{"model": "spectrogram enhancement model", "noise_aug": 0.002, "input": "log_mel", "loss": "mse", "upsampling": "nearest_conv", "residual_init": "none", "muon_scale": "original", "orthogonalizer": "polar_express", "batch_size": 128, "warmup_steps": 3160}
Rows from block 4 of a small spectrogram enhancement model, named by matrix and row number. Rows with one number belong to one channel. Each number is 50 + 12 x the weight over its row's rms, rounded and kept within 0 to 99. All counts start at 0.
Before each channel's rows are labels from the 100 clips, of 14976, where the channel reaches its highest value: "strongest on" is what is common among them. Only what is clearly more common there than usual is listed. The data: synthesised imitations of 52 everyday sounds, one a clip.
# convs0: first 3x3 conv (model.enc.1.1.convs.0.weight, 64x64x3x3, each kernel summed), inputs 0-63
# convs1: second 3x3 conv (model.enc.1.1.convs.1.weight, 64x64x3x3, transposed, each kernel summed), outputs 0-63

strongest on: household; ball bouncing
convs0.14:46 36 53 41 59 57 66 52 27 52 47 45 70 56 65 68 46 36 55 46 56 54 38 57 54 77 45 60 58 44 61 52 47 56 37 45 36 51 61 80 62 57 56 38 47 51 65 27 34 54 44 36 73 55 30 36 40 62 67 43 49 32 60 64
convs1.14:52 60 39 49 37 43 45 48 77 53 69 49 40 54 42 61 46 39 58 46 30 54 43 58 41 35 70 44 44 67 41 54 46 47 67 65 48 35 35 46 46 50 46 41 48 58 14 39 66 54 74 53 67 63 69 40 59 56 46 58 71 55 62 66

strongest on: household; door slam
convs0.45:57 70 34 55 29 41 53 23 34 49 36 31 47 52 34 53 40 71 38 49 47 42 63 53 55 40 54 59 45 50 60 63 38 41 63 38 41 60 51 80 27 69 27 41 34 54 52 33 57 44 54 44 49 46 51 43 66 52 39 62 36 50 46 52
convs1.45:44 33 43 59 68 62 42 50 48 51 79 64 46 60 38 42 43 15 37 48 47 51 37 48 38 49 43 46 70 41 52 38 72 60 63 72 46 58 63 31 78 50 57 39 48 59 61 56 45 65 57 58 45 47 34 65 52 48 58 42 41 54 60 66

strongest on: nature; wind; thunder
convs0.3:34 58 33 42 64 39 54 69 55 38 48 46 36 75 56 48 35 45 42 53 58 42 55 64 54 46 46 59 51 54 40 48 49 32 43 55 80 34 27 69 52 27 54 39 41 53 40 36 55 50 60 53 20 52 39 48 73 57 39 49 39 52 42 67
convs1.3:52 39 80 57 32 48 63 45 41 53 61 42 49 13 40 50 53 55 73 43 43 55 46 43 48 56 64 57 62 55 52 54 40 58 43 38 50 55 50 36 42 66 61 56 59 36 44 51 55 35 40 69 71 45 44 46 22 41 57 56 67 52 41 23

strongest on: household; ball bouncing
convs0.2:52 29 47 54 54 41 41 37 57 56 50 69 87 59 50 26 50 57 56 65 39 60 50 43 51 55 49 44 48 39 52 58 59 46 48 49 42 36 54 32 37 49 50 46 54 43 33 54 72 69 50 68 59 36 64 58 63 49 73 41 60 31 66 25
convs1.2:65 61 44 46 40 49 64 47 46 56 57 30 21 39 53 88 49 52 47 45 55 42 50 64 62 30 58 51 46 53 58 44 47 47 57 40 59 50 56 60 59 54 52 55 49 49 58 32 60 21 55 35 62 60 36 51 31 50 43 46 62 71 38 79

strongest on: nature
convs0.42:28 37 44 48 38 49 61 46 43 54 54 38 64 73 47 52 55 47 39 52 57 29 35 43 72 58 49 63 69 42 58 49 48 66 37 59 23 64 47 55 75 56 41 55 33 28 51 50 44 49 25 44 61 52 45 42 42 37 44 29 55 37 30 54
convs1.42:53 60 47 37 70 53 48 54 50 57 52 59 36 31 67 38 64 51 59 44 38 36 53 52 26 67 53 54 48 61 35 36 42 21 53 45 64 43 54 54 38 71 69 34 61 65 59 28 43 51 57 29 40 45 53 48 39 51 35 61 45 74 47 63

strongest on: nature; thunder
convs0.47:53 47 48 44 73 30 33 17 47 54 59 63 64 66 29 51 34 57 68 58 44 45 47 46 23 62 35 47 41 61 66 61 53 44 33 42 37 46 51 60 63 43 35 44 48 57 50 40 48 41 39 47 56 45 40 51 39 29 41 62 47 57 41 75
convs1.47:35 26 50 44 37 52 51 46 29 35 36 63 48 42 44 47 62 62 62 45 45 61 36 42 33 46 59 29 46 30 44 47 50 49 60 50 61 59 51 40 50 57 72 40 41 25 78 40 40 39 46 40 42 51 48 61 32 60 62 58 62 37 70 33

strongest on: household
convs0.40:63 55 33 59 58 65 60 54 63 68 59 51 42 46 39 43 41 74 54 56 42 55 66 52 58 41 56 40 59 55 52 53 49 69 60 38 32 24 46 51 59 46 43 70 39 49 42 65 37 66 58 73 47 37 74 26 43 38 26 48 38 55 55 47
convs1.40:46 39 63 34 52 45 29 59 37 44 20 77 66 58 57 71 60 52 32 35 49 42 50 57 44 48 38 37 51 45 63 45 55 32 67 41 26 49 57 52 60 57 65 36 48 45 64 37 55 42 33 44 58 41 53 53 58 56 71 56 62 54 35 67

strongest on: household; ball bouncing
convs0.54:58 58 48 32 56 53 67 75 47 55 35 34 67 52 31 62 59 35 48 48 39 60 56 58 58 39 70 49 46 46 58 51 53 69 58 51 57 26 32 48 50 59 57 48 46 57 69 58 23 38 59 36 43 57 22 49 29 48 44 62 34 44 41 39
convs1.54:39 39 51 39 50 53 52 40 39 45 54 53 56 50 59 46 53 68 56 59 62 40 32 37 45 75 36 52 30 61 57 53 44 41 42 42 28 63 50 69 60 23 35 50 53 69 55 23 70 48 44 70 69 57 68 51 47 28 51 47 43 38 50 54

strongest on: nature
convs0.23:41 73 40 49 59 56 66 81 51 40 35 63 52 40 56 52 73 60 50 38 52 51 74 50 52 39 55 45 56 67 60 44 50 44 20 44 51 49 45 45 48 63 53 48 45 45 88 68 53 48 53 49 24 40 39 44 60 55 50 55 67 51 60 53
convs1.23:57 38 53 52 45 53 59 56 47 71 52 20 55 44 47 56 33 64 29 49 61 51 45 43 74 58 55 42 72 52 35 40 56 51 82 60 64 45 56 79 44 46 57 51 44 56 24 47 63 60 61 66 54 55 66 44 41 62 36 58 56 40 49 50

strongest on: household; door slam
convs0.35:50 46 36 42 47 42 52 48 33 49 55 36 70 31 54 55 57 41 30 28 52 32 32 32 43 43 51 50 50 57 58 65 66 48 17 46 48 39 51 60 48 62 37 38 49 42 76 49 58 35 61 51 50 35 51 58 36 39 63 73 35 47 55 70
convs1.35:63 44 46 61 48 71 43 27 53 64 51 58 54 41 65 56 33 59 47 54 45 64 61 69 70 45 51 50 48 37 46 57 44 49 64 57 24 69 53 44 53 27 53 68 40 51 60 49 49 46 25 53 51 57 49 60 80 62 53 23 70 52 50 47

strongest on: household; glass breaking
convs0.46:47 40 49 46 37 40 57 39 36 73 57 50 49 38 46 57 50 53 70 73 48 46 71 25 47 61 44 48 65 63 57 43 55 41 60 54 47 60 71 83 59 48 38 50 74 58 55 37 59 48 67 52 59 27 50 47 56 56 74 41 51 62 45 38
convs1.46:63 35 35 55 74 47 46 54 45 33 52 68 60 52 56 57 52 65 43 30 42 43 51 48 44 34 57 50 35 37 47 50 33 56 49 41 64 54 41 32 61 56 62 57 19 41 56 80 40 53 48 48 52 68 45 46 52 66 43 68 46 55 73 73

strongest on: household; door slam
convs0.8:68 60 55 45 65 66 26 86 65 51 41 49 40 27 51 42 53 42 34 65 53 54 53 51 34 47 54 71 65 44 57 51 56 46 38 34 76 36 43 55 37 52 61 50 45 50 52 54 57 33 55 38 46 68 39 48 48 50 41 48 45 71 56 30
convs1.8:41 56 48 64 49 32 72 39 38 52 44 44 52 69 41 22 39 59 56 42 52 60 45 51 61 57 58 29 34 57 48 46 36 57 61 71 19 64 47 38 57 63 49 47 58 36 52 33 39 63 61 59 45 42 68 53 54 39 53 59 36 30 36 63

strongest on: nature; water drop
convs0.48:46 46 49 41 52 53 47 46 41 51 40 55 48 64 24 41 52 43 50 51 40 54 56 65 59 50 54 59 36 32 40 38 41 57 65 58 70 65 55 78 68 50 60 51 41 53 56 50 41 54 39 23 55 52 47 62 54 64 74 53 12 53 74 63
convs1.48:32 41 56 58 49 54 63 77 57 57 52 55 58 42 61 59 59 49 46 25 68 48 46 34 58 48 48 44 61 78 44 49 47 49 37 44 34 47 43 58 47 45 31 52 45 26 68 67 66 49 47 87 37 36 42 43 48 42 34 55 65 56 44 46

strongest on: household; ball bouncing
convs0.34:40 37 32 52 62 57 49 59 48 31 17 19 43 56 44 48 72 46 36 48 40 61 49 54 65 58 51 45 57 48 41 54 38 41 33 58 52 65 55 46 62 69 46 55 45 39 50 45 73 51 56 44 61 39 70 18 51 33 56 54 43 44 60 60
convs1.34:52 60 59 56 59 44 41 48 44 47 71 75 49 46 73 63 29 61 51 48 47 41 33 59 26 50 34 48 35 44 43 63 64 54 56 43 36 58 46 53 33 22 52 38 43 61 49 65 45 47 46 48 55 66 31 85 47 50 51 38 47 62 42 42